{"dataset": "views of escape-time and Newton fractals", "text_encoder_activation": "relu", "text_encoder_qk_norm": false, "text_encoder_moe": "soft", "text_encoder_moe_every": 2, "text_encoder_positions": "sincos", "beta1": 0.95, "precondition_frequency": 20, "lr_schedule": "cosine"}
Rows from block 15 of the image encoder, named by matrix and row number. Rows with one number belong to one channel. Each number is 128 + 32 x the weight over its row's rms, rounded and kept within 0 to 255. All counts start at 0. Numbers have three digits each. After the name is the row's rms in percent of the matrix's.
# conv1: bottleneck pointwise conv (encoder.blocks.16.conv1.weight, 128x368x1x1), inputs 0-73
# conv2: growth 3x3 conv (encoder.blocks.16.conv2.weight, 32x128x3x3, transposed), outputs 0-7, a 3x3 kernel for each
conv1.24 103:153165138116106134189114142123143115148180079175116215098149128080136138095123102087101159124159113108110105102126160112118062137134102131114087126158116138085134093139120123183126135127156163183118135105105092113127102087
conv1.25 099:102137112150132123096146140129116115178108096127154159114114112114194110068173091098134140146103130168081151129159145131106105090206073163138150137098145093129138125162106153143116081119134122107115152104121162108153154139
conv1.26 104:172115143092098103114119124127114162140097091175133158087110108110156150165167098157128107146114126103115102153107120103150153101195111099164099110096133117124143096146116086119146097075136154135097106101120086142166104121
conv1.27 102:147149151139160097146143117137090160120163086136120089102154158075149139136141129106103119081158123131112146142158147086165076124076135106111110176094157108079119127141092096129142119131122162108128107173156141127133116136
conv1.28 101:112150118175121129157192117139136084181128145078113184083141139108123135201116084120141077104119138135120155098163143107128179117117163162105127130154110126118106125072159138149179107095142105134129077131076155103108129083
conv1.29 101:104109146145162198136180212104104149110141119150096137122122137102082172178084112127103139123072156133155109099161180108105115080097134111111148154111121124147127123112169160119140110155123124130134158176119130094129112107
conv1.30 100:142136143148102094172114096124112204115145103127109105118149153110113101126105145202143079094107145112174163100114126118144157130120102119143132134094152137158104140136147107118133100145118129155057128086094106064159068146
conv1.31 098:063116210102042099092149136165096100057143088133122171107141101190109137121157116115164173160085137113167109136123149122105163137105143107154145151144146096079125153224141093194115157135131147123118123137110117099112112148
conv1.32 096:121105115138146157120140148111155161108080082121093121150089105140113119143140104071112138107145109148139141102124165159110106103139088163090102162129087120135078105156128142100174140181156154084154103138134142164110136126
conv1.33 095:097100147084150131135146130115136170142116121104090065134084102134125154067152179197122162185144160140119099143214121119086153107187134155186095132132115147130160123132132095122106107134136150126097181120126109094131095072
conv1.34 104:136164060121091149120150119115103146102153176135093121117181142134109096118089174113077141088138147119083098128140165127145170116135126162152133143210147111055138128097130153091111143103121116145133068101088134131121123116
conv1.35 100:090121076167118156142128175149149105171148134101175158092133095113111161176118132136172100136163127109091106126126132128100150140169141101114101140116087151095104152084110168118170163103105097108122146130164111132175079105
conv1.36 100:143132208154068095151087141155068127133148077172102190059137138139144120154157132141108129122096173129105112106170121113107165117093098108128090124164116092094131137119117163137088115132195138122113129153095094130100137119
conv1.37 103:158103163154102130149123198145087122148125140167115072149117117083117107114176080140118144148118167138193134140107115099132115097139122104117145135099153136123114095128100186134112075176073114126151136126112127183124183154
conv1.38 106:094123125119188214115143137098148114121119121142115100133139161116102074144166094091142137127119131131098110095141087146119115110146127152158128099076097113119095104165052157114096082120098172126187069159089086121088122119
conv1.39 098:130144162090122143125108052170105141155116135081160098121120090116143076104110080129123127078124141122151119094118094112174151131121138105117150110135138107108091153113105113134108053073091131105129154134153183203089133117
conv1.40 104:130110101107104133090102133130140115122138133142167199180114101147181115126097125176082135180104095075061120110134142128171089192101158150091070108099132175094155111146116128125179154083082086120094135163122131173159100116
conv1.41 104:116113142105129135117079129077184182137129114113109083171157115106106061135142154135107099104110104146118129162133173094062091100128140141128087088135083139094109143129160121137106104148103139100163084159106112124137113150
conv1.42 091:115136126085151160175159145138150145090120084063159057098118138149133165125087163128149171114124145184080169126134125152167101151112074132145138096085210101168147146088147123136116133087157115119089089148142153142078191115
conv1.43 098:108137162125119120148110154143089148170093152149124080126119177190161131141124189134194179111086226174111117143139117122154180106115140169151145122109099132071149137123108205114113167146156126129105132118177162128117114105
conv1.44 093:127133147123178159146160157098100132139123100147140124092110115162122126176139095097174120161160074083128152120070085113145123165141126137150088130145142176139133109112151130106114138112106202115098096128150120146117084118
conv1.45 103:145173154140147136119127114143131102127202098091134066082135092149105169110183150158160087088085115109132119137137094154172103103151117132125090148087119133168141137107119079128110172158144136131136137068120157125137102095
conv1.46 097:126145143090125090154165085094137153105152125167154094077100135181094135136105077086096084167135106144206112134088160134129087149107100151122098093150146119118082122101117094147135153089116069170074097089118145178117127083
conv1.47 101:120131089155133120141098159109117153104084142189153122120168092089100073121144117113139079144151174107156117119113178111113164107106137175179153151118060180156167113088076157156169121148182088116157175133102116136109138140
conv1.48 106:121118132129164126130115087085126124070155068143214098149127117115137099096172140121136131129169104066120158112157073164143180143106130128180079102112144106130153172103138087185059104147098161127127120117124105146131172128
conv1.49 098:153113115087161139134118123150115114128146117176155160099122117117127164094090105147135120152083161173131125123139082147102138122115220147211137132095093133145127113130113131150113113155108093152113104100134095124113073089
conv1.50 103:142146139104077110092189070140087154167140161148150142058088160120166125180122096124172114104139112119081099119114161127141096153087108116155124159159128128114081147144160095070120135179098056170064091122134135153086106164
conv1.51 099:115143098107114113147126131089115152083086121075128148121123111188139157177153172125140163078129122094147101112106126111107138116145113155115100094132110081125141116110133101180098143123143058113087108103159105100171133138
conv1.52 098:098210090125108153148112134155109140154134090137091131112181095159132167150186123163120132147128109117131158071137099153132147106134115141092085123149127124089119119136093151150133128137178137116158135123129159132097139136
conv1.53 101:146112050141132103111104141178130090108150130152180213159176128151143096164143115138162168089137146112119071152129113097120129164078145134117090142142112094100102132126132135128139138124095173138145126134130101124132134156
conv1.54 105:146176110104193083124138134115131122085137129164131138111106125151122122191093134115162174064104120110127086122116144186048201132140142122120103144173166148107162148110098146136112112142139113120126086139125136092094127097
conv1.55 095:085153089115108131141182149183094208107146158143174119096153105085125109148154147178113133131193135151141081115116086168099128161162118117154121159142112147138113132131134111127086146110144107130131135101146124146128174153
conv1.56 098:135168135183145124145101062072161204125166107071154116082117119098138137131118092111170135162141117151126073134106108153101062142129105067209197190136188122101062129120125120102134096076125097153072152179183105186148171121
conv1.57 098:137136105108092108115088090143103117144120155129161193121182137143099074119126095106106172139152130142137194139122096123106146140129115131100172160118163164139110116108158123127148107099125130168059077159106073126143152151
conv1.58 099:153115119156173166134123135115146116141149078158124119121076128078136140153135166109132148122114116139196125152092132065165128126143156132103105127068133092138145081102158166117143111123092120125105182124151129145087151147
conv1.59 099:124077070092130159141129145082091108079129171139192133099105110172160141109163097115123146133094140130115091172099080168155116156096154112167113123131137118166093124106187115071128127138107080134123183108134036141107082137
conv1.60 102:171135089128103118118111097097129106139145102113140105166108165134115128129130133162129118090091092072160094099144092158147185167170085106117126108118156098112173166143102087172130105140115087158112133111131072084194096175
conv1.61 097:070133191147160122191127148116112102119102098130100093143166126113083099082207115126088155152120166129109120133088124128146101143132110154157106123117144146097132112112179146115113094154144122165114119149074109137152093127
conv1.62 108:145152187061153138118150134067132152108061172139076158093144091183121114092122112171151097156169114158110117164092126066145157094157109134180101121163110104154109119181133154098144172083123091092127139128128119141139122160
conv1.63 094:128077148131062088140064145093100114092120092128104132154098121149157146061093131126156166142100144166100105125128108121146158127128069109144166148163137168120083147119181110163115137157149128095134139152095138090167115147
conv1.64 102:108113165130149074131102130123170119134144128121115149097152160096178147138170099167071123149124079130136143141100130144143120096134175158125106105152065113149123121120101091121078119092136138146124100118161163141178128103
conv1.65 097:150122158116113094092097134160098106125104176144113154138167144143123090092157225163135181195144126110123169145083129124125150121110120144128117135097165169165120120130153104097130109170132113155122125121114134158168097113
conv1.66 094:083142108130180146097125125086117126103137097148134135145117138100087142116118169086155158150158106129153169158122126073141103181125168144076130076128109184169080116092116111157122153130129156127102107170164128159104144091
conv1.67 102:111123111188134132153143119151128158146129107144142130188153150110121155113192133120129101163166173122047135126107101108150119142119046147113100130125078157107182139123145133111108093099165086098115100093134091141093108158
conv1.68 104:148141167085145116079141129107111163127189145145129113090123137081130153079069161087141148082102093048114149139139088081109123148114130139092096104150140092132116169107127138134135110130142141137152167115185113148135085094
conv1.69 100:152068122180156074107147101122159107094113155151180160098113100098102116121132162211107153127105150109097115138135138116123181144084105086094146107131107130133153132110116098147150151134141107114100102165127113074112137130
conv1.70 095:136097085132122145136099124118126143133132102177069095132122142134080178147167159074085134124174109191118110124117091096105163167121142143084124127136117162135116122149115165120117156107115160155159182121105113124107119144
conv1.71 090:096066101092094126151090093118151169101138110156106133124143128073126146110134185136128125113107111107160188188160134113104115143174074138105100109166173144136107177125104123116114128109097143144099130101184123113136155117
conv1.72 099:084169095115143108118071132103140083137107114183134137121161121126097106144138140113150100162093069114136100124117102126133145108177135106109123155106150119117188096146152149115127094135083152120071075162122081119178127116
conv1.73 100:143141146084112133096135139139100113088132159150133101112118157143089133108116127107138122149189114132131068144154137107118122112155129108091127166111113130104117097135140126154092096108116159114157163142105158142117138146
conv1.74 109:198146122086086110120092123148121112166142096153151132133108138109126108143157149199084122120130103115116072150121172135139159109096144112162153125149140113082116103127086114087200168149092089107129127077129138126134122114
conv1.75 103:123146145136155084141134134141139128092133109119151105104095132119087158154146114115130111168164074136112109131136152107136089139160097128109073083153085170116110121132117088209168158119143116122100135104063125120138133097
conv1.76 104:094130145103120062124105080132155084134132162131104133115081138151126148111196148149072150085086126110151108102123110134099073142088069126111115119140124108160091117166151122142096166156147137192119137152130089104128138123
conv1.77 092:124173136117185148126195133139083148101159090181111107119103148126122146093151132093101077098100116120130134156165136122159152091143146110163087128155147114081096136150116148163131115176112097163114156097098090158120080050
conv1.78 104:146100108139164117134105156128115203127121083166083102137155116161131144171178122170110073196090115131134129111107117121090127121183133122180107133085132144126204091082110074176132131107132118128114143136144110134098090147
conv1.79 101:096153087167123108135155156172118129135106118133085110144179132136102162150140163206137103153113139096116133137136114172083107155136097129178073124148115109187151140111089177080122148122142199106170174129135117112140130132
conv1.80 097:124184110086103131111125113184107146154121158086141103091141130134157101128132129142138070128138077186172121132171138120151079099132145094133080098155167137133111104167119113113134131128201144143135136129156096090175121164
conv1.81 091:100149109160142116138141132100176128090126169108153147109152095094129061105121106112107131123164137129106160105155121119139132104117119115170113076085126120107105135104111172176136122134117092135121131129136101080165091158
conv1.82 104:093120116153118129111081162145067093158129136150104143073152162088086126131183139198157098145101131130122143122141135176092112124186052137120089118189110116098127126104127111135114164121134069146181150144090181160101088146
conv1.83 099:113167163095175090163134124068132141138098129160108096119112099128127170138172125125104125171132093073127146158094103164156146099178128144148102109108181118160148093113107119111189140145070109119128108098145182169114148108
conv1.84 105:096130115115127196155177123150100147094118094160144132153139135158103171155121130109089130140149112124120120128102130121171143116094158143064121161126126141108181134130151095142149129118125116161148138143121135141062120134
conv1.85 108:141133084097096152145092173055090104084147147158190147159130160139149124116138053090060141100117202106077112111113129153109168123109211139135143175117129081101146166071191074096136120101111159158127099119161175134133153170
conv1.86 099:110093093120147133132145097198133103122204146098124113125152132098092126130148188153143158153123143144152093113163099078142132172116138103126108112150128144130152158172106103155072098115119164107154137098121091162148121113
conv1.87 100:074117147116131090094122104113084082153096145136114074151109138104135113115127116114163123166121087138169043091152138173119145142140124122122059117062099107096061123080067105086159127088129082147137105101128092077128142194
conv1.88 099:126054093110109126110156114152149133123150197119153085106130121178108108152099143106105176151129159100206094134194153126104154085189115117141172158093136126194161095129134145147132176110097095115136108100121158184131146104
conv1.89 095:118169152113103090118107104148119137134126144121151162156154058104106089089116139179136124108070159155133107112083156125148103092126084101145114090119094119014156129091128123189086128176192132111068145107143064114133134150
conv1.90 095:133137139127161135094124098112139155078134114112164067160065147102193099164115156100097141141133110139104103087119104171136114169139127131167166157108137159149198131152138162141145163103061138137136127083109129148129123095
conv1.91 091:097164167072090132143153114066086128154126150124151092143098152138118123078139177150148190093070122131141138132167154117102106100090093165184153111107143091137143145115085101126122156167153132151155155092142135145116111106
conv1.92 102:153105158117106080126121127109191167109118091142055081123136142087142142075092137182107183121077137122141152088158173181150093140119102129133100095148095162123061140132105124141081160124167086110111149189093115112112123090
conv1.93 095:154134122155122117124196137121119154122073172104143169149104139146159099124130153139145153144151116124133108106126151144136113095097136131143124163159130112116148116121118131128130132159126146121094108110135148137130132127
conv1.94 102:111133180090189103131130104104124137156138133082140103178141142115119134145083127147136126137150096107115116152129125174102160127169142105138082093189157121150156123092105120138098040140140123144105109124124074144107130170
conv1.95 107:119097061157144139140146156156126150115106122107151146139143134096109137123140082075090106137147098133153121116069170127162153165095100107143084147118132107122206115091115070088133158127106147104078137145104095141102106201
conv1.96 099:089073105123123157104082166162091148102153054087109172110196115095121141139118123155096114157145142067120116131160113161131047114102146121158098194146149113152144127101124131132126093149121127132153135114133140114174111117
conv1.97 103:126118167138114115105141113174094105139073130098136091165049130106145096204123112148114117100149125195077127138126194112118158143118144113102133134133234096161081117152133153072104082159110130123122141118139127122126111119
conv1.98 096:164122126100132137134150123121085161146085058131178119117186116133133101091118147116091156139157113163136137185146119158138093151127105151061119173130119171110153106144142145123150085108130167108136094158086133148090161090
conv1.99 101:135075101129122075109179155133136120144146092133052138177169108155168146118132140173119160144132160189144079163168119133085095100131161092144150116122118140099198106094110083086100111134070111163127125150127170136135143156
conv1.100 103:126111126092142110135088133117131103137124138149151110105191128139112099135214160102129144106151117153122155117142166113141115102158077103149111110166087126117121125116101144109106140176137140105169169165146186159145114126
conv1.101 090:163133103155158110124106103123118157103115098123134081143123126130164164145146085121137138123120117080108110085102151143137118166133092181171134155146213176085149122122121145173109117172141120126108139104160139115139149103
conv1.102 103:124106130150094118115137115108135137147086144094163200089167124089181090090141176170120189165126133132156210120143162156089096172139107152177121174112166127128083121111139087171111144125072148132124119090176122128081162128
conv1.103 103:164117108063145167104137154115144189133123119159145189115102174166111102165135124110118099198100102177154137148096166100129117105135187140158097097116090185137137158123129149124100120181086107127167134154122180122084116116
conv1.104 102:129076095153094097124081118136130139133143113148097147110148125136112128130214147158149146059126109103097145110110117140101139103119130120138101067139146137150093140167088112113135106098146194080079110126175089091122097133
conv1.105 102:103116088092125156124171081110149049140076100134132138183133098159081124145097106153142162115153132161149139124128100137120104077119120122109081108103136141121171113157090067112075098106148158132115124089170109102077098136
conv1.106 106:094123152152103119123096130086090107202120144134120123124085178096089073117115120128109156105090148122181141134116162073069144140110143101131108123100072118139090118130132097142116111107106141078114098154130190117142086091
conv1.107 106:150122108135101158152131097070110059142083165158076050183155112136135088141121182122153112075095127105121134146093184126086174111161110172132163094111121131133100160155136082138102138140169095155095122150147152149117100158
conv1.108 100:163153125078093121141125125130124094179110138147138133124159097104098061137099085110146099101123131129117130182132093162145124130114082155075106132130075084134107150124088096077099150126127049108158139157117150100078117090
conv1.109 100:097100128108102130155098173159115105176112143129109103091159115139159108174134135125117094141124111147179143145102148091128107120108080107108088178127091159090180129153128140162086104168146149105135124129075144106144057148
conv1.110 097:146109100090101170156130101141165133141129173109176137087109134164111121077107196094125089105138115148130119106083138111120157100110157123147129127112146129140117153167168171156158076117128130124151123093136132098121155130
conv2.24 103:154127166205130135129128085109132188180079105242200139108133108114116135146114095099118163156146171149091098169142155167132228114111101109215122129115192186089109113132072150125134130161081133198166141105226149135152
conv2.25 105:108138130131128138161117103214131096129097117146123162142117111095096132119129149114093199098151178135098078160183102164142145133101080122151127166156200064181115110083111119113094162128180137081088192159124132096080
conv2.26 108:113125141111133119099108147118112132122076084145160163130120119114121165095144137128130120141063097121152130109183104204097177121070059126140089116086147125109127080141193144117170087109152107132163110186149093119133
conv2.27 105:120126120109148172110069125139150135190078134119127121149104129121127154074176195151125147148120124159077111116175069124093139158098078143138168163117158135120132103102160087122164157106207152149175143131144103167078
conv2.28 106:078106147128077212077102128116155158176055152205122064147095110137114155140133124097123110075134110148141134104086119127149113133108119122145109094113138186110129168129092103120144144097089077179132123137176121104088
conv2.29 102:116074115112110169131142146113080186134147092091136073074163134121154159127075142144154153116135124160090100158094193121149131117134119087120107111062115151122107153112191121148098143105103114132142160113119151159130
conv2.30 097:135108132127133111165154182106094118131157111103173154094175096140104127145114111178142140131081143144108234165127129044086112107177159108153163123086192083118158123118129118130106118131169122098155102105108124153107
conv2.31 094:102121099137087152137193159115165128133146128112111082095120078141137170159165140127050134058172164115126135145069094104061177184145158114111104086175085142131083108090139117124149149111091169138191099090137137171144
conv2.32 097:146103120178163137135111101150124137162138088088076109109132174162092133114124074120128080139124147130081197178173115115153107148092114096056114104176065112158125085130134122136135136138091144056069117103087184128071
conv2.33 099:153142172116122148147180167129128112117099153092063126137137119146135089063142130138163126083032160180123111170098170115091141114126157107096082085082155145114126146154089088073153119071115150055059091095133125096083
conv2.34 102:098055134111133189149137184096140138120115132188120148128143109176116150134090136142140095093145101073194184128134179082149081159146184129125137142191101131197130102094125106113159093108107107147119126109158117149131
conv2.35 099:157126110155116166160146184090133114090108138113118097163105145106087141146152143106179139173203104137116146137104139117116140147150171169164164157081176130110145175102152053174066114119184149153144108169146120112138
conv2.36 110:097094096129160121069119101155100158182103105161162107096136117146134145118130143139088134086155140137088111103120090161235147111135122064157166158118143169133096147109113113112102131110129083201131134122161068130156
conv2.37 098:118131113088183179105102206176120120109146169072094129070118127120106110148123171154087079108106085110110142092121094130159110136133133118064175077103101130105112138099127178173099146118108104210128142166139142138131
conv2.38 099:074098163131121124147168109114086097117158079097146146084162150136111136175112110136121113114112138119127122088107113119051128100124121118076104060140150082127105120150132087090171126202108156147083121157108149135130
conv2.39 100:140128171095146123073090100089107094113172142121142089118133149137177175104048149149138176144095129141154123179063119110100199134176173093133133137234120182181127132093125136127167129168096078144111108068121164117103
conv2.40 103:114118118126123105151129103117144159148104095117193125135137072068150153136101153143118093159167103099173075119064143158166159103092133196154126140097163114116111130136145131112106070124158150157210157062170096148153
conv2.41 108:105073127206137116187136179118087163159122125134104163127122136117111185123091167176150077075105151151109117084100155145112082161150093050080110176129092185134096147139166144114088123113081091193125131077107119160094
conv2.42 094:144066134143161107071127107171190156107101140123174175197156223106146112090116152128147149135146067165121124110154123114144096168172148099135119146176150128094142151142136110101117148144173117109091168135150077113112
conv2.43 099:076144180143151138115164178128157127120107115171080105161136108104137086129128127142159182168047091177114107155083110094113125098103130106098105164140128127041151074114118077135117139151143127099120140124092070142146
conv2.44 096:099102169143122149163150071116150156170141138116157109154132143151160152125171134155120080079108115090141117111185150122136097209097086132160096114092096105126121098121133182101131175201208124071104111098136172126125
conv2.45 103:072189186095094155110051143145139130118121127160147122096158163114137104102127110141088120144098130131160127158147149195137116136041214197142101153119135082094142095081094079145135168164163126153151126108133104148140
conv2.46 105:110162125117130133116128149143167113079066143248112118157118119155100139108113160133146148173087129175123111162133127109119179128088131219138078111168158133178154150105140085110138127095125137125119160155184143145077
conv2.47 099:097110129186116131116134109133198151146117102109171132126137116177135132163125116143101116114149099138089177152124119122062114117138167131164122115122087141145160156168122109121167092151136080139093123090124078135129
conv2.48 098:138149121133137122130186109121094129118149140101108159121109131104103141137151112099042162115137153112145063170104134131082120130123132149163130092111143125116161136200107155129113175113064177124141158101089132094130
conv2.49 097:148166237075176161180126144159132095167086119106186138180140079134099136144127102199129103126169075069222154141187160169050120139130136115171117104064183164083152120118123114081144128091106120132147108084176131136102
conv2.50 107:131150128144114094109083123108132165098119149143051175130164106125137102111173121149103100178000192039199202109085158174160123153116126111106124120220117115091140139091140096129144112106092106152131107132186095143091
conv2.51 094:122087212079167125088122112123112117097120117166207164132127086112097156136129148130154155126122153159075132107069115117136122163134081115094136124155081083188104115181089099145116176157135140084119142153153124064064
conv2.52 099:209079086150172125122131137088112091136116112141122156142124108136143157212140100114186147076140186116119123126108103114104094173099177112142169111138192140078167141100156108086125124138142134093124142114158101125111
conv2.53 105:108108107128130139153139109096097130133147127084125102132155126140120116132124131099114110148148146115097137171093114159108133180125107048139085125083134090160093091149122161169124158119149177095141212125132204119082
conv2.54 108:095153144132132171137160110122135145117149111151116113107134101127147137101118071185144121144020161194085175150198133145179129103044124167103121179140090144104110164181131157151106100128151151095144138121091127145138
conv2.55 093:097099170139104189176103107168117068088064123098121202088165115096119130052182159114087040134137126107118153104070108060114129154176188143123149084164118085134197128146109129086064132111160129173103120139072132140100
conv2.56 097:063152149101142115137109112168167147140157112113098112128228089113153100060177084097048139106139137201177082139160176178133073136104084105116139126176084128127142128071109139154092112112125086122106165133127096184114
conv2.57 106:131086172099105148106105173165146097072122187144142198077123112131123144118171136158153071153106103148194109078146120146133141082194127118209083128096106073142112101112126128096158120106119083094066155103157162191070
conv2.58 103:159120165109126154134149133106116113144101102166118147132124090141127111177102128130127102126074215130171130154111139121136132079103181190191176090171106099139114112147157115127120123130140148107089078108081063141158
conv2.59 102:190124155160107145101141123134136128130116211115131164113111080086147151093145132049142148180133073127174048108108147102085187130108093151106051130123131070155115112141070109108143152125102155122147142109155081085085
conv2.60 101:150074120135100127166161132109122118139089112162176135114130143120109121188127150094144101173107199118108154104148160116082153168096128154116128189091106156142118071118139129113117137176123112142163113115102126138129
conv2.61 097:068074136131144120112130098095111141162121117136143116134121122128103086141076122127132093181188128126179122111194152154086150114122146168162124094109135184203061184111146096175098133158121060128172127088147094096113
conv2.62 102:171146178102063161103161095130144158137129170162120077146135103157133129123173091122164137108088155156204088147122145102079184123136184120160186112153130137090104094130089111150129105126152095142085154148122093108122
conv2.63 090:143154096090102101138125100139126151145161174175163119092149146135125149095148164110142153173134192060099132119136155092113125172127153116170093112184097118118166125096156134147140145110161212134155143218106151112116
conv2.64 097:113126112108116129176165136155141134142173143102131133111105123070080134107159152124059155062123154175147089153139130061151091154146167108160083134087076084153213114154134125135164096147099136122157128082107114099125
conv2.65 098:102086104158121107136132083146131157145121145165129113136107107123147080154125073113118144126162132205111128096171104137137113059129109102169165179092090131095121158169141076154143169218149078101135088149192111142124
conv2.66 099:115130160092147147155136160113144109116168127188111137132132171135133099101104143123220120133135117095121124117138130164118157149150105113111059131162147128104158088162114121117127154127102084137097164134116171104102
conv2.67 095:160152164142109158099123064167128083122134175105182148101154113105096181099165112060118148163160132106101102144152158137101102114102124108098175118117115144168145084144116133153109117068095135126097149143058051145094
conv2.68 101:126137110117172096081132108137145062099133122122136115152105130201100101165188107129135118139126124126093156120072152122110172066213089158145186158091211117086148173141121160105093081145142142181163211107124115088128
conv2.69 104:109055170113082064160095145095202140137145103122128163175117134120137133122119085175159179070190087201083134126165151145172104129149119079142149146114121132144131091123151093117130105128144051126143113113139074165115
conv2.70 100:104071133055124147114084112111113162149136151117140155146123108182133150135132091105151115155116054087215091139144091150081138050153114117118167091066129132131113101175130108134133133167106098110120137147122127048125
conv2.71 095:071135147147110099138161131194148148139122196139134168167164164127168096138168135112091127111119206147091090108110114134071193150167142140165055097119157132151115135171162125136143124122161100120148149070104133113092
conv2.72 096:165092153136085085156150148097167065123118160121128120038117134130134141128148098125160104085089125124212204164116188138114094096091091148126130143117157156111108101122176115144169128137087086151154082182122112116199
conv2.73 102:122148050137087093156154165131212130115149152108060120167124131144126161114075119148127129116124165112116144164195100146084096105142156090174140088138097154129140118124144120105157138103089161154101100088137142206116
conv2.74 100:086161136085122194125100216136141123105115164101106177155111089120127088123113129180137085160147156190129110103117144074127165118166104163137139116122106135176143108094115093081172158123140163102171169113169149071129
conv2.75 101:152167116139103113116150144159093113110145113096161119162168152131125136145135123084100117131118112127124128140115124076086167135118156096112128123095118148118104155164129110191152098090171158109103148084170139155096
conv2.76 105:060170165101146175111109086080103129067156075128136146121095087114139120113162130150105119076124127094162131186111082182090103163052178184113112075125168095132098159074158127169137119092124162113101169187093147097110
conv2.77 090:080100070115121104127129161132107150128094112193110112133140119103133141123179141092190124137107112149116138081117143146142130058147107153113119145131118104142113115165219144139138110154178064110064187139135194247104
conv2.78 103:138093114081166071151130123193160099143061179105101094200097112145114149151142124191125159148079100108126159141071112161160066138088094128136146127143144171060071119120130127155158125111139034086096140146128151141132
conv2.79 103:137087163137146125139149130133066153093092103127149110122128130099120166181110150090157165129146117177061136201207201123066071136116144135121074143114128114174126141112131140094148152118160072167129064163146080099168
conv2.80 093:163172063137113071128167147151124135146140056121098156139131147124084083097100076113093124173114155061162140145156207130102146108082133108129086131160096106129135114144128169067107101102106112058175136133146166095104
conv2.81 085:144127166154106117154177173149090133127168104138108143098137158130108097088104131094098113119176136080064126108125138129128179151176160099147118083152146139150171196101076133138134133170179147086112173127131193150127
conv2.82 096:136093137122153081122180112196074140116129150181121176152120136117151115148078120178084110124170180151168155157125112160118114148126153148154074122156119110155165156157139162124129122108143116142160139123078127140147
conv2.83 096:179172131098132187049149112145112115123146170149171121094101122116105114105095120124156125135080093121131085201172136160116114125110185152140131086145123138093136133139091157120114100149109137175080101146113103109133
conv2.84 098:156135194207171122178144128119107098094165174062152133145138104192111148157090104146079151074215184128081093139084144160125151127139188111108165081155158141183172112128098150122156107128103124096142112165138083138114
conv2.85 104:110137119173132157080121066177125142178203111162175143107144100087117122080149083124115101047141131124147087194162152123116132117195111093108148157102120125110102131113163092100123136156122102112153125156173165155154
conv2.86 093:135152108125146183132159159106118173153082134137121178065122153154174117084117111098177159058164148122082084133109134155096088117139135131087081164138157049124165120191119143102145139136059110086145099108137145107128
conv2.87 112:166143120139128138138097119154152120119131110115135051100104123102124127143103110136160116184032103127026250090190094116114116166079136109148110096188159088147164100101074132133125154104107124136106108138143112110132
conv2.88 095:092148141051149106159115125161216143138152069117083146141128154140091131149123133106091104189131091191061154135108126084144090146134103122128129161084157071091189136142154152119117134168098125157097143128111135104121
conv2.89 089:195156171118087158111116195178143136096111172150059143113100152182138132129118119160120123121083153124145138146115203164100122177145188115148138163074136139120146104134133126146086149162177100159082151149132142171098
conv2.90 088:136118150059167171112132136137142115124179116075082122146159162111144105085142125079131132142156163154158114187161176153166143107080129145111101146133123128118225167161124134125107176100126125142125055187148086118109
conv2.91 084:140135150107118114085131147201134173097200107137137171156150158174132094120151139140145160144136116152114132161111124106181112141142135156077108101124096107102147173134184159139142171174118117126112096174121111088160
conv2.92 107:142212165098131193077115131080138101141110118166135204094135091069167105130136066153188132211078057200141176137132147138154139152113078125151085205161164124104130116083122138153132171088128115154130114107097107076099
conv2.93 118:112132098168134125096120063133130105096119145156071136190151206103095180112104179094093134072146114146170101113151108106114078129134092156095119171112142119119193120128144115164099136123160108116147134141097175081161
conv2.94 107:082130155161124177075148125160167114156160146110114160126163161165145060148136130124086153155112110167162095128117146158146137171130061032098160180146120134184116191111147086128163167079121149089104144141124149133115
conv2.95 102:163154109131186159102103122133112138133166126089116144151108120061101141147111118157111146083149113136147056117197128137129172149069067116131164090142153154136070122170106118111074165138058149113150099107137102116103
conv2.96 095:163215117120111142144172168136118166172084125124128093118209099119116106186139091116164090071114096109136109149131138172147109148135093145125108125076140123091181124136129111114131140097130076117129140149111140107123
conv2.97 103:082149149129111155140143144148181182100170133101119096151115098180171075101145088127105121124093177103143110085176134174136125150109156108099149089150116081120092129148118139166127146121142154081165137157108127137122
conv2.98 095:099065137148100095122116126109150131124130087086086160098129173115167139145107214143132093097091170124174158097140112078164132139106145123160075131085070084100129106140116116121108137154198170149159185097061077121122
conv2.99 089:144101123062146118197147086149068093094124100127155082132151149123156090113071150173101093140144146158175062063200118155116088141098167149198147142137112134123136107132134132110137192183229120086136100093091132188175
conv2.100 097:102137095103131140197043158153143117150067151113106126096113100197101129137116108125120184108127174181126141092124157111108041139125135073132148168126109121164081184170193139086195099110167179077122128182086098176132
conv2.101 097:124133081119188095168142094153146093072080117121147115146081134118121094107086176114157108150061135101114142113097137060140150118167150130192084102157102128073121155120181149125106115108108158135099126155112184154128
conv2.102 100:098114134118077150161135049099191120101090139103137077112094122139108121136124148096093160141146072091191107091075181157171137148099097145136121235127163135111097192122119084142136121094169103086077114150121114139166
conv2.103 106:084139093122145106116099108102105060129102169183147127130129148121148145177116128126172128133110183074189152128085153134187133134123120150218163129086183117134125171173190213129133093182131112111111132092148152164108
conv2.104 101:144171134099160133110166129112108147111163106121170138141111148117130119123102125153102119170134103141100132078107113107127107136208140184152117122104156147145118133119108087122117134114107111177139124139119128102186
conv2.105 099:170151141094154123151120146134042153075138144126128130106190091119136121090129146106103174176081052211100094168148114158060152088159152105178130113109187130061106108109108109159129108124117106139127088126126128094113
conv2.106 102:102163110097082130138153143130116146131090145146144087143125123057099148110147145125135111100130104148026198105155114173120160208183099094070099074107096117146148126132115099098110119080122106090164135098119107135183
conv2.107 110:121099094112136168100094133081111117084132144115140107165131081104097163123116116157185110112155196159068127216088109072116182178224134187163086133090113152141145121110116094128140160122111120107106160152152128149133
conv2.108 090:158150161107131142098034117169114149147146129101090134119134145168094139107150096162120208160077137168180146152120176129122082062117138125117121167155111126146134166101219090105118117110173146108080108177086105179127
conv2.109 096:173155106101091141131095179112081160130119088095129074103104086149128072205134097165097057136179060162125131127137136163110060180124117093130127103138139136122087097033109102118148132153116106151135102144152156138163
conv2.110 098:135136159155198159073128132096134146104106085160180091151143156189101128141172232131180170096133060161134154134079108129081158081152126090182121115142110163169152123139097139097119155166150137105107102143123109133074